python train.py --model="multi-label image tagger" --dataset="pen-drawn characters of a made-up script with 800 signs" --train_examples=395000 --image_size=32 --crop_scale_min=1 --horizontal_flip=false --translate=0.06 --color_jitter=0.2 --arch="vit" --norm="layernorm" --norm_position="pre" --activation="swiglu" --mlp_ratio=3 --head_dim=16 --fused_qkv=true --bias="all" --qk_norm=true --layer_scale_init=0.1 --parallel_block=false --inner_norm=false --moe="top_k" --num_experts=8 --moe_every=2 --expert_mlp_ratio=0.25 --experts_per_token=1 --shared_expert=true --patch_size=[4, 4] --conv_stem=true --layers=8 --width=160 --positions="learned" --pooling="class_token" --register_tokens=4 --num_labels=9 --residual_init="none" --optimizer="soap" --beta2=0.99 --lr=0.0027 --beta1=0.9 --shampoo_beta=0.99 --eps=1e-08 --precondition_frequency=50 --max_precond_dim=1536 --one_sided=false --adamw_lr_other_params=0.0024 --steps=5200 --batch_size=256 --epochs=3.4 --lr_schedule="cosine" --final_lr_fraction=0 --warmup_steps=150 --weight_decay=0.2 --adamw_weight_decay_other_params=0
Rows from block 5 of a small multi-label image tagger, named by matrix and row number. Rows with one number within an expert belong to one neuron, the router's apart. Each number is 128 + 24 x the weight over its row's rms, rounded and kept within 0 to 255. All counts start at 0. Numbers have three digits each.
Before each expert's rows are labels from the 100 images, of 14848, where the router gives the expert most weight on average: "colour at peak" is the nearest of a few named colours to the mean colour under the peak; "top examples" is what is common among them. Only what is clearly more common there than usual is listed. The data: pen-drawn characters of a made-up script with 800 signs.
# router: router (model.blocks.5.mlp.router.weight, 8x160, trained with AdamW), inputs 54-107
# gate: expert gate (model.blocks.5.mlp.gate, 8x32x160), inputs 54-107
# up: expert up (model.blocks.5.mlp.up, 8x32x160), inputs 54-107
# down: expert down (model.blocks.5.mlp.down, 8x160x32, transposed), outputs 54-107

# expert 5
colour at peak: black
top examples: two strokes; one stroke
router.5:134155149099126111111107161099135141146184125127148160103119146102109112147188096144091122153116154113146166076078122150116109128074121106154156137096112130129100
gate.0:167159179126069151170138146139134106108098181123113139094107140105148202161169171124114133128114125141123110105178131143133102103144164109123119114117118110122081
up.0:162130175119095162131128149112123076113094172110183141086116145109128163169162156117085134141123148158085098118117130122139096159132162084107127100127135086138122
down.0:109092130152103132080120142153131104132148142109108107102106153133157096118112104128095106134080145165123111128151096050139108087115131121138130131140138101083158
gate.1:124076145115142112126145106151103161129142117084098087107134155125143172115120148114123124107147099101119141172139101085165133087100128107163165129131091126125106
up.1:097111137113133121090115121151107124126125119163091133132131116086107143118059104118139106165147170096093146147113151112127139139118126140164143157132135089066127
down.1:146165115139111137087123140106110115113130162156117124151154118130137131148076124146094124167136112096151131138108127095113146124151099118102110115134112089149091
gate.2:144073140118129134132157110068121120109179106122105116138096174132128118124103136132115158192098130142151115139112129151131120105135144100127163142117134132144168
up.2:158150125136140124184115122164133138097109126123126127113138059113198139135148131104123073113145127096113081119114146139134137161147121142140134153122126147140098
down.2:135130117103093130053135101158098136144077157129186120133126117112117181157141115150125119104108150094138173123135160130138141141105122147148121147131118135129097
gate.3:095142143141115098108125108110133144106149140110124121095174199126112120107083128150142134137148140183112157176124117106125104086107132105128120182121143135139124
up.3:111125139135137044097146120125120121135165120115121110084141157120153148115082097139132146151103138174104120142134091132132101136138141141133111131140158140126120
down.3:139154164122133133183130127111104076093120136127158119125144154129091132117111194092127103131146110083134116140155139096140147129089152091097154114138129117141126
gate.4:131153167122148113153108113156134111123152124128155148150134100117122136133111171115094124128107110144112133121126141124121140132141092098170120079130159161122172
up.4:132132127152214153165102124160098134094123109108134137157110125166129133129127126102161142123146119171190119131126158101119115147118128154129123074151104127155160
down.4:137072113087102098200135155133135135085149108115158202141108133087110116132170110136133135122148123097077125117124139151173118155126121137120107127149108138125115
gate.5:168081105097165142113107095122094132104080060135197149102107121156117135081117157122132083139089128155148134149161149120104151135147151152125105132144141104095131
up.5:153174161144136118160154116163134086148134148123146144141129149150126114178117121130107161144123110138123133120091152185156117126133123133102185139101082115084155
down.5:138131098111114143116105093132147141117130134113163138161106138123131123153137123096164133104154082133132112106136108118105138178124114214133087150134135134120168
gate.6:144131144078121113135115117139132166130148099111112136131137120113168082138134112149154132132138113123108122123138122143144143126083190093157083090174111106111145
up.6:137158159126120134152134088154115141150168159103120139147141084106131112163151117138185092122183116120090081109154121130159103135083136139126141140177100149180121
down.6:136132124167102097147107099097093151109098121123173124119133152134100172120114092129113136115136109081137118145138139156108126099122119129170096133092162169138124
gate.7:165108093170135090180110154132168139145116112160115125103108152160104120122093133161129155150150097151122169167145135092165106147103138101101127136100139133151128
up.7:106073120108103115109137104093097108122124184101124141102157129175124144103157114106156114130111123137123092149114137173097085141200112136088146144142127106119110
down.7:119131149133113117153112110101108172152164059189136123123084102101075114137115107120115141146084172134190139122123102109134159144107125126110120106102128137102132
gate.8:104117129141141094147157086149113147128120122145171128111201115078142116100101116118118121099128145141117118142155086081170097140109082097103173149123106144150136
up.8:165143138107078119125115112130099106115086135129138153148159115112139098104142138114125114121108093136116108144179099147144092098126147108134146137137130132111139
down.8:116111138104133133125137136141142113117105124120118083134097124119124152127142101121173109130110131133132101157068141185117177093083163139108121119153171126089105
gate.9:152064120137096116142134102131107162136122109126121133140163098163132124145142107128151158119132139139172098112156128176130166123116180183108114108113111136109097
up.9:093131144136112146143136152169162134154139131160165131133185124109141127108162087154121135112123111129169111181093115156126141172127107187135144146100169162105112
down.9:161124141115104116093170144138115141160119130160088117116109112100168144130164172075141148141120108120107086088151123123126139122096124089176173148110119153097122
gate.10:163137135124158134136128143147106102116116139086109087114129137133136149154080112152127108098144089142159124148101117109168099133118109140115143119106122110138111
up.10:071137152169110094139124091171054153168100155123101194106137130113178122136100120123149103119143138118121149163145127151114151136100075127141125162089134134166147
down.10:163155165134143141105126142121123137146136092098123081137126148100114127091104180156130144125163151127141108133154127114117095111079106166114131140144117102144140
gate.11:143134080150099111119170131130124139150128168123157147152129126102149137165126100135141106086138140160121141132127125107106118113162124139106176154126134154090133
up.11:110151131121133136161158124080128137127151098104096106118113173138103119125129164129116152134147120103123124135141084111172155111147126093114124104138145095140152
down.11:070137104133138110080123113124090158106118065182141165133129107148106141107101109126110110118143157114120129162122109200134108115127079125148075138170121141123163
gate.12:137096115129112116143139149182110109147092157093081121114121120122109119122092131132145149142102150126082104164128113100125116130123152152088132137087080132127143
up.12:103105124109090141140140113126131125082129140151173152108121097090114105137155142119143128114089126193124140131115117086146127124100097103129089113111085153152143
down.12:115194157122135108179099110146136173120135124146105087116151116125081132148124121124109120115124120124117136186155156213139125114141087138119102155104118134124131
gate.13:087128094143165165129158145143117157112104135131155137154146121147109090132101093129147144109143107142134158159134156158108112106100139144166105084123117131100126
up.13:145128119102146122137112142124093131121169097157124148169141143098134117133144155103064086171082154137121136142068129119125169129122143075103108127121110139149137
down.13:091120136106136104116096115116157181141100114155150174132127143125160157146124096120158112124177150117132137129108132130149138109126152107152125114106103147135105
gate.14:123167141074121114120164122127159097106106122139166158110107147151085157130144140135097107121157137126118149114131167144140150097129171094103142115127081114164127
up.14:150109111129140096127125104132069092144167129126171128116099129129112105134106098125137172185122106123079109158092122089104132180140075150153108169112129089123133
down.14:143097162131123146150097192089143101109150107120096110137130135116134122182139107100142097117127131129141134150134163123119111156200112127082107161164136117123077
gate.15:137128135112142120173138154104149120122109135145148123090136094132128127127144126149139126133174144119132091120112131113128165108154121114081145117079142138157134
up.15:117129129107164110161118139112156107131124157127146143085105131136144151111141101155135151121135126107158096119151148120129098144195107147099153154095149129184115
down.15:128147174129135131122124095112121151127125156127123143121134152126122145130134089131198106151114167138098081135115141135104115139124124129161124151167145108126199
gate.16:140132112127162161156141098170098124146185140098115058112140133139098135165129108125135140138130178117137155097109099110151125118107125153118118125157145159114165
up.16:185081132120094163119136113101138154156173156126155096101112114134107124169108174123145158172106140117144175101139137110132129124118154130105112129114127120128123
down.16:148081126145133094108153127149154121112153152134098100128141092115134156117135123125108125147126141137128109160100148147133084129116089149149136104162127155119163

# expert 3
colour at peak: white
top examples: dark on light; thin pen
router.3:138129155091153131100119136082086150122132127170153118114115082120145083180114132126120116104138121104147103126137129163142134162161186127125092113134089139153153
gate.0:099151127083131124132142139113149095125088159136155140128136124126092166127109102147099148153126150121106104156140129102144091129102104118136148105138169131084118
up.0:109136085149155081116145154116167176135157147092097133158142130138142113158118127113101125128116071136122083101150130136152173137107124099163158157190103122132135
down.0:094187164146139130104099138141108125122170122099109149169135121139137130133123123145077085159121129118126126119140155157107147080102135141130100129108117105084082
gate.1:095103138149161131111141138152092150119144122163136191114114147096141133150157147159159128143119154124155167106089126110141161107124093136145136137088099118151108
up.1:164147117107091148163143130107170149120154118149135106115165090159146145125129065086122119117097102129070164121136120149097128103091135105117122106133113140128155
down.1:147144113116122141088137125131102102146117118151124139086148128129077085141104165084123105103081126145111129137119120116150108091123139108143140182098147125131114
gate.2:127123124131113142097161145086123137120127094138147106104134136106141139073161135131109138119121091105159120109096118107126188207186082115150135156144151145111143
up.2:093102118115113150094127137105109106118098075141143093157097119130141085097164102131149111109133123102138168152094117105086164129145118126080149150128147147105148
down.2:143166106095104155133137122096155113115139142105094153163128123118152153161130101133125129181110180141158103125114151106134119113105132118125103132137141120118127
gate.3:115096109150158103091126134140084140117084146162101148136148121110068120119150097129124195139140123117120118127095110151142156152154141127163106134119162130180173
up.3:109107149154170098123124124146104139109085122142115130108137096091098155133121123140146169114134124107109120147137139130134136104146117083171138134120165130180146
down.3:125141177098112127119099122129120157137169168130112130104097122140114172144140095125107136129107074128133149142078134174118143121114148129162094133134118083101126
gate.4:130125105148101097095120141128131118137147094173118064104117133087124119095103112125118140115117132132065085157134121149148150081148130087139103141139122164124132
up.4:119101123125158095119148091141142135137149162063152147098093146171148174173140139093132120112140124104152111153124149132186106185113150125133147110146127119159133
down.4:087135088142177128135084089137166112147140131120108122088095131119118138142092117109136122161155153122147122166129148118116144128158061104046119123111101116162149
gate.5:078074092083116098153173137140150119114116102172124153179108070121107096119131128174116162121133079144122105187125153123098138161100144128095134136121130127139109
up.5:193129158142157145076065129094080130156116127075147117121095136121120128117158120107166140145111171127155150107147135107168119068129130142112125127122140126121139
down.5:173105167135133163126154134092105172147175165110140130111150136113094122138156140132149137141127127111156118097139117137126117139158097169158154104167105171130144
gate.6:154136118091170141122144122145075139182134129150134106150149133171129135154153164097128115084134090139133092143133132105122093163078121139158140081126138167137128
up.6:088117145189121114103125137088178129111129151108135145131080096081127124137121099147098178147131153135175130126131112110163111158146134141126131167161089098145151
down.6:108121140137120175158134155134088165116131146137121153076072105119155135113127145137155125127138149134101134129114140111150128130159094097146114101178145107131131
gate.7:171163164108140142137121122107150118113161040126125124091057129158137137136125119095137137118153094166135109156125127105157169126112159145099109117146114111143127
up.7:124098125133131130142099137137070160162127176141138129133187135101109134122147129187168103098053120118110135118160129128093120164105126081110169121118156132108113
down.7:121121093113151134116113119166134155169131120135171141132079126119078141101160131114134143107106148166158116150163155092124136183089073076127133073140126133134101
gate.8:146104151125103112105135185095119121097124134138081124121081119126158099133095156139189127121110117137119088127142141106191115143141141106130178157108174126110143
up.8:118130167130087115094112133155082111128116163111105128114140137133194123143145078157127112140103081113159107154169118166127119134150134081154140094112121135098119
down.8:084146128123124101138064111113129129142093126102152142134130156125116137155140101106083135129122131114169126110133130148146128122096195140096100162106095099130134
gate.9:146095105136117084148150102127116131104117099095141091147096166112124111111078113125130112154104120121164165153174107133101140101104141097120125116104072097142142
up.9:098142129089106175140114153152152140125124164192092149112172108146156121137157127128133118143100110123143138131120151149133123149156132114136111116135168138122124
down.9:119157155096119115157123108135118142106140121178091140094165138120131132152112106098138155118121156079144098159142148157104120090089146159169105129128110157159123
gate.10:117171123155193120144110138098144161095130115106153128055142126123142124111083134141096115134158092161143172127160159117138131108144093157150122134110137112124170
up.10:164144155131141111071138182105162110134194133155141132142129113156085097147114100115152125158153102158117102114130167142165114091125148129111167104127170087127101
down.10:103135133119140122090124182174163126126107126150061105123131153122091159184124126196126142128156112110118129109076118112134110105108116147120155163129128114162126
gate.11:155117148144070179096153157140138118162118127136103160182164150139102174155122167136124110117114133138121113130110127143108146128125144151151125143137123132105141
up.11:110110132162124100106122116118110158132146147175137164113116107116138161175115114118122136135146118138099096105156115145148121144078119083148147111130155126107169
down.11:115095133145123119096127141150151117104130122129166096151112129146145158161147131128112155142137104117144111136139161149119141110143103149080094097141130130139104
gate.12:089112127136113132145182141149147108150115109132143139095106096127071093117098112106121112145107043096117093134122123164120153103158122130118105120116158110117135
up.12:126113145153134120145137114147098113135083122145154168098137110122104152134099121124108140138136097119128093125147140146090135121138106152134140126113114125078140
down.12:124114089157097144148128153147092116095132146120104140214086131151132090101130109101147125115106083098131161140075186134102128156172116113168160109113093128141132
gate.13:116171116170132111115138084118136184155151111116078135111150173142159132155109127117130120087148121177136131167132128101097110102097095142130119150148127146144078
up.13:132131110136079122113183136159116094139107131145157115098096152104083112139154129115093140133120147159143110115110139161120118113150180110145136159119156099108165
down.13:140150135092124132144108130099126099114097144192136141152096088102114091086105104151127130165133148102120153063128118162139126127153136095129179101139133105140152
gate.14:145120125148103136077124168177135133148121099137135111130095140127172118156131093138094087135096099055117102101118127150087142149127159155134130130100130121130159
up.14:156162122130140139111121113130155136144136097134101118101159148081126154129153124134124113125104172098143121085127157070098108123142122104131131076140102155122156
down.14:166116156121146110160140151110131171152145097140139163079120099113139097064163113131074113139161142122115099104151125151144134121128169114135152143134181135128165
gate.15:135107102133115126179123091123140180132109103130124136098125144107186105093147137140160135081137140119149132172153096139136162126120105103126141110141084153089179
up.15:125132143120145131124122155169108095122115097148145135161120127137113103129139116130136082154150178125096095121134149122127105097128133065142145086090111096141089
down.15:130092162122087134101103139166173144114125130129134117107144146113123109116128120141122112154180111141117124088150139174120137117119133075111097152135141136099121
gate.16:091129148125075149150153133097146135153153114159173099135136103082122111096131113133142167133145138138119139104116137132108179158133177129137153096149139143113177
up.16:144092117128122128157127100090103162157138135146161140115137097130148133103146125117163159118160144140121126071125173159120115150149149141138133111118154154121152
down.16:135120083148120116142156131099096129180135157108142100130103133157165128055154172119099138126145137132126124109117101105144147164098125092104096125147131129136136

# expert 2
colour at peak: white
top examples: dark on light; thick pen; one stroke
router.2:140129105114142138111127161084081115113159109106159118098108157092106177135150086127126137127147114107126171104125119144108123143115177128093133153147140176107105
gate.0:149146153099107135103143116109169115087139112113140105130133154103116096158109170146128134125143131104110180078112121127118146085115148156102098160141114137112118
up.0:153165160103102141134131112082152119089153145104142128131137135120132103177117131101097160138129104119115167088132087139147124116167169113143095112161157118114133
down.0:108080114123135126114102088145099127152102126113143117159086162145144109120167110116156120162147132110134104145101138099145158149087135120126151106126102119156143
gate.1:109111116145150156121074120114143135138138137142148146156155135112153160120123162115129111084158136131142155099105126114122140148111130113124132115132125137107115
up.1:146069153091107157132109114082127161142107137113166135150151099112135131118113162103175119116157160099145139162081151083103095134103121115119118120128136114116157
down.1:114145101148125159168165144178141136124116137112106114174114133145070137061140154084122107141138109129149130093128132085133136121131116116132124154114117097126078
gate.2:118134118154113106106122156102186106118100128110111133136105088113167139094142119132164136094145130135150126131109124128158134159156125126114167125163095115125137
up.2:125160103124119114095151097126089142090106102097164164129182119130133132146121148120116149149083131133114099129142091148143111137115118166147118115141090098122111
down.2:162104140131120132169090147119112155064101127099128133122180154111157128150140184145115141141137136136124136115151115147121097138113147143115162125166117119175097
gate.3:136128125056099154129140116162149080116126156128151132158108091117128101146147146148135136138119084163094121137116132141133111100153147129142103108113163119107072
up.3:121125135128100156173138131067140189110120142106119133121167133161145111143139117101132164119121115110122160129170163155142162144104121156129133083150127122180167
down.3:103165099115166109130127131143125151114117109142131107119101142131144149144133133154120148139072084130112113134104177129135163078098126109150081086132126116165124
gate.4:108128120162157144121092114134095172141146138188100120121146108118147135091140143150139150130125145111090084131147149118102112139142112130160159144111173120128114
up.4:123127142102142152114070115128128123113105148118161129113119138139139108107116150115104127153175148121092105145122122137086116158176122138130141133104122134136121
down.4:130117131185120125127157095098101119168139173149128158089117150142128128100123115123106155128123117133132113150077102161127108116128169102123170149113119154107147
gate.5:111139122168173136100095105153127141114152127074129114137148101127112105106132090118132161113119119183134118143141113121122103137131102142184147113143178117126121
up.5:142136128144172140140123177130111119115146108110140123159141082125118101143140101101110151146107129132127122099147144182099148136108111157161099099160141133098118
down.5:154125159145167119104163128140132084111123156133154152143114082124117133084124141095143121152112127108091111124144111116136136163065151112147132108139154151171134
gate.6:116120141125109123135139128136163098119116129119105129102110079147127144163132130124149101083175138125119138100081121114116131127155122145166140094109136120154118
up.6:160103082105107070163126153136148158140096134109142190117113120133127127139123116129172171181138109130085157132132121106156198099131141131112141098139118115111157
down.6:117108113160144113140106125152174100126110158131099117147117150150084149144184141083140099124166108096115055128150134157090092127160136111126145144095141143103148
gate.7:131110149137111126147145120122144140110089119126138110158137109155089124160120163117121167108135126104106082108131136112146131149123101119165130101173080080108074
up.7:104125137116118120122127091116158097124097122144096085141151107166079104183103154103141161114115156124108160137146110131174127130148116105128108124133101088118103
down.7:136124148141090134139133115099125148099127112168095089151136141109091117129104170152138136119114125120101152130069114120117148147138135116101109139111178166145105
gate.8:134120137129109121100143149116135109141104110138123134126118157147128157123158102096134153104132111118113109134125123146148155119107135166174066079124110152160181
up.8:118150158162125113150130113127119146139125142115113131070116154096118109120093098118173139129141105103115110164095118115161151175165111130168175161118140171111122
down.8:108136120140134118141146124137113107123140148109141127156115139123141121142112118147157122103109117140176143168135104103141120103089153150122134136156110129158145
gate.9:152157137110143132164094138187105097123160128134125138134124152088143134170131082119115111120118140098135166141119105141128146135117128136138092147121121140116152
up.9:099122076094149114106122143103130102144090101089090132117113138151060121131121134138109131144151130127128120094130122097137140132141150123121185116121125159087095
down.9:132143144099113091169157109121139105134117116164131134137175126113172102114144171125153075152130103121076110099120108164130135068123152130146102146137105131136098
gate.10:133085118140126116102113156127111123129140109141188134145119165126123143099104105105148138169148113119142091114168130091130145143127161086113150107132120101102150
up.10:167084106127101108122125161137123144151141119152168141133113158122110119106138091116166146154145120142138098124160119088099170131137146081143167115127096099109135
down.10:112183121133136091128147119138132093094142157172087112120172138112139111125083096086120143162138063137126125134145127126149149164140128111108138151141123152136143
gate.11:079147130163110092160131175122154104128126087108099105111081143153140087155123142139127125139164111125069125131137129122167172148119181109113118123140129147135103
up.11:127168110131081141179104133145158131168128101108111141110104121137091089094097098125142131146143109170137158165116084152148150124199127132134138099142165149151137
down.11:110160115165129105137102122076128116112097127127140117175109164155092140143145149145123130120141137119086148106154142165156085094098144092142092106086160127101152
gate.12:087153137129105113087109120128132131121128139134154120127117152151174090118092138088090121091075155084142112134152117114145142147079155120169130137126114138123110
up.12:148091100124167124159147144116153079140106086135125137126113089111102120142114148125115140177092119118108170146157168151141144122127113162167132112114153143095134
down.12:161123141152133113112133127102118139124128183105132109129137087142152101125171097152153119137109104124183121122138143147142137122125132113118129168147130140117089
gate.13:083111084109177127196161149152144113103125117123111122100102129143124084109116151140121153116145136115118168158103140135116122128111129114156149140101144091139089
up.13:092123143154158115105188148096161144108092111176108075114102166153074117167110101167136130136154133105116145121132136126126137098142157138118132118148133126142171
down.13:154135099139157138136155121149131120107112134106146075126155159164128143151147111126105110140122101118166123124147111104118158112182135102092125120109135159129100
gate.14:137141166111137122131139108167116110133168160181070116161141158117146129061125126103106151150162124142124124115111149146142124166143138126135129133171146137139131
up.14:119117102161129120104132141081198126125077078097164129088130149140111104173135142110165106115111120125125139128156106131112132108125091112142114156089091117131130
down.14:153164097171117116097126126122149130153159156135132135113132148122178170083105136129092107122122174117168123149113141096108137115154107151129092093093109134098075
gate.15:121107120103132137110152141089096151156170152124085077134129128131152177190127134134148132143113089117173119161080163118147117130112166147138131147144133174105112
up.15:078136099146116147124136119112122166175148130116159128124157105094151118126114119143125102150121134098152101119117143109157108142113153158189120159147098166166139
down.15:140097167108158098138137142145147130160112156144100096127094102093143136144096105088152116086131170099111148158116121120136123089129102125108101124107127137102077
gate.16:107154098147125108115122155132145111110147123117171089122150079134165148122101122194125153101151169145125122120130150145077156114117136113148137092126124145127136
up.16:160067183075133077183113145123108123153146121150098118168109109107146147129140103119119111130103091134142174138079142111145128100129150104140097115130172117159143
down.16:123162123092151120104122148113142105138120137146111068167105117149093115134116098112127142096122144100123094131177124130140102129178120187085108157116120088143102

# expert 7
colour at peak: grey
top examples: only straight strokes; one stroke
router.7:112118080130104128121167140172155155145072163143145129092155141130110099101110151144121128142098146169106134110159122082102193117145127137157119148111190127069135
gate.0:133154148127121147114130150169134140125098153102141150109121112122101184127151140147136137111106144169106112120127101148094165137117127101121126129151088105119164
up.0:114137159114148143143124158170127149138064119122130189128096091119093147100131153143160133114129164183129085097120124112100185151114124127118135126128149103123116
down.0:118175113120123149124099124131101095125154098088130133089115163121138141124128154131128132138148098107145131132157133096118109101122121161121149096074104121136142
gate.1:148098156127113172153118112118134149162138126143160132165105149071126140141113162144136120148104105101109176118123181153110137141135101112106123104111125160166118
up.1:142117129108120133080125136124166163121177177124129125150099170129127116126145161160115130149122114135117121090121154098147120134077155119127134112097148119128131
down.1:129108128109142125125149163107117102113097150171122109133119131148131130161152104105161108133100129125121159119137086080125123136124161164138173078124097094136150
gate.2:126185144148129103093132135148151134117110124154119160148141109142091174090099137150149142092123057127122115166142114136133098099120144110114127097153162097136145
up.2:105165124137121140128126091110102150107107142157103163162174109125141178136101108152089126093099139103129106185164120112114111173099121153131158133135166121108161
down.2:125113127148137112066108120118148103120137103102088120145113128158090145148101151170111134092120095134127151148107123146080141118099160131132154101113088116067122
gate.3:130076078137130112153129088174146116124082134113154144124099084092130119103137119117108125145154152138134142128110158181097175140112122113132097130111114081125127
up.3:072125136169102158158159116142132099119048126101122160145120116138109158114112143097107128099130134139157174107110126148086171164144099155132097089130153108123134
down.3:118107166084135123198145137135102127133099137105134103118117149143155110125146181142133117160133064117085101156131177139124123140118118121136131132101127093124141
gate.4:166095179132101072147126145120120126123143120103110118083113129144145161156110079167128126106131087142155110135154129055141095119083140086104161107096109112166125
up.4:127132123125162130121096127095118119151117141160159141155156108152079093116153139109104103119135128112106116150079143206125163104183104139125111162180120119118157
down.4:152127113155140134136103100120136138107181108166148143131148147130134106143123182119100119126121112104172078144173135133097114154173088169126098132152122100156116
gate.5:128138142136095123110097089138083113114140123120091167131139106125145135160086135122165119138114117088139111153185089145123138118111098145152129145174130104153125
up.5:119120098125131141075160148142195125088120161120164108083100157141090194118137142139099087089123156131119121120114143130188080124127144098101102133094128120158110
down.5:140098105098123135124103166170109096121083111158131141113124118138122102134138162113104135142111161130101165102120105141106111112098148071149133128113118167132064
gate.6:179064144144141144129066111138098147127158098112087170136149106141134092189083158103135158112126147137123105165134177150125120116125148106105111120171094112126123
up.6:152096153146161144143090130130129128150138146150149106116174116150149103177097162076116157129170157133158120152139162125100130101132165110105151147170128150140119
down.6:083100141169158136167112154103175116122112182121119094122162120097148138090131149161125174102131155146143168118163078157160132092148119108143114115126136137110139
gate.7:127103108153122106136129152138117073104131167139160154098143137136148149142111105132103112102116153151143129116145150139068104126138162110125132147103093151126157
up.7:097172103151142152146166146138139111179140145131132125151129093148127123116149139149122112128151105149148165141105161157126164159139085139149094102133137123136118
down.7:173111166111130124147131123134194097126163097084152129142134128130126135123114119106100143111147162132118123156111139136169160184146174144102151124135126132113127
gate.8:157117128151115113099100126148147130130151126172104144090148107129104126148109099143087110139115124127150154146175137148158071081115129132153135140099135165101123
up.8:171105148125126149102143143101135207084135102104112122094147113111109144128153108146125110113149100090136143080130138179144182109087151136131104119128145120114154
down.8:103124171093099114156137113131110098157110102142146097117156118182129136126128124091110100126104104134108133105148162086136109126155137133165168128141111180114179
gate.9:148112134140102127117174169112143109140093103094021175126143104129103132118146129118097129123134128131106159103150126119091159136136124155102109106144141135108127
up.9:123121164179124106126162163124123139160096111135093160134153087135127150111115147077121128116118089107108151069170147130103157151089123089128111042150056136105155
down.9:119128123122119109136140104093137145092122093123122101111112130130100158127086125143090080143141168126123131140158133080146153153144110146157123149135132121143142
gate.10:101120073112160161123087122121125137117162116157166117130134103111134137104112140123143140148105152150122158148129114112105134135107074113075129134106134132124128
up.10:137157148128112100145151141092155109129129127132101163128083140144104140121150137163143131127198139078062126116100145119126133126158150078134096142136141131152130
down.10:097111119157143097097120097127130132116183110145144108124092131136105105117133116160126147132098134099107132126112146126130114142146088126098113129075157085153156
gate.11:136133166134068148161132097136146105171136156137157107105088137096121145149142092145138166126102111135131118143135134163140110101106100125108107126124111149163120
up.11:122116130089160130132147116126118141121113119079084144155115151134160143116134151094137095151100115108149170096132138103107128126166153136094139112134134119095096
down.11:130132147116100133128167061141141134131203151140116149143113136140093150145074150154118144136169128123130124098123185126170125113079137116104188133145126112160111
gate.12:101140154099175107103126104139122114116133085138101157121084162158079088093120085125176141138125154118141112154117108130108143154148106104133126135143153109089139
up.12:145130148143078122100128128098121084114131172107101115124126151123201180151117145114149107079112139134134145138131145133146112092132112157127148111132117166136122
down.12:107159174083136156171091110103146076133166117115135126111122122142073113132112086110134137088121151121114142136149114090098157062142131104122150121110144124123131
gate.13:155129096124171135186138151128127131105115133156105164159118147143106102102122136117131106125177085131124106112133132090110153121121124102077123155146120137103167
up.13:111127152159081124068117126118128131176147121084150121102127119139142143123106138131118127120097162151141138131129117151127121111119134141181134114119148135161094
down.13:187090144156146099124130136094113100083147126165092144089133127145183127103149153130086126116155119152123115144111111108073135133124076143126143110135151117090171
gate.14:101089114163095066136067124140164116117089130133171118156135135142133150121121150139082118100138141092174148144143119107138140147131132074157147147089118101164147
up.14:148104104147124141063154086152149145133138116141111155137118123151163137136129136154127159094176164140100152117125135144162147130185130097112115108132113111106131
down.14:099134158157146129170132151136119131115146148099132120167103130104153159109145139111178155113134156107103114183132134148117106087168147147139081115121106115107082
gate.15:132089103101144152108129152138130174111145112162159144122129145110152171148130116148117145105110131145110115184169099089138102128160133135163118110150123174133101
up.15:109069114104130134093136131153105153129126129159158142067108146104163151124130120125132138099108132140125119153149135105146099152137148122146078108131126169120095
down.15:141136093169138085091109137129088158115135119175142132116071148124150129119109115118096105148138145151151147162082161104127169126134136098163140174119107158126136
gate.16:085133144130141105117169136124162146120142126105165135159128146145166139129103150089128143117162143149124106115149133104117140124144102105067147157077162080103099
up.16:072121120132133112127149097140165150129131161099207150146148137132154142111128148100123156124109183148107140094169156099100139127125105113077133136088136102101088
down.16:129111112135135133183113123145142122169099133155114137156120134111136126118127126077144086109105114090099133126133162163133127129099144152137142160155159135122143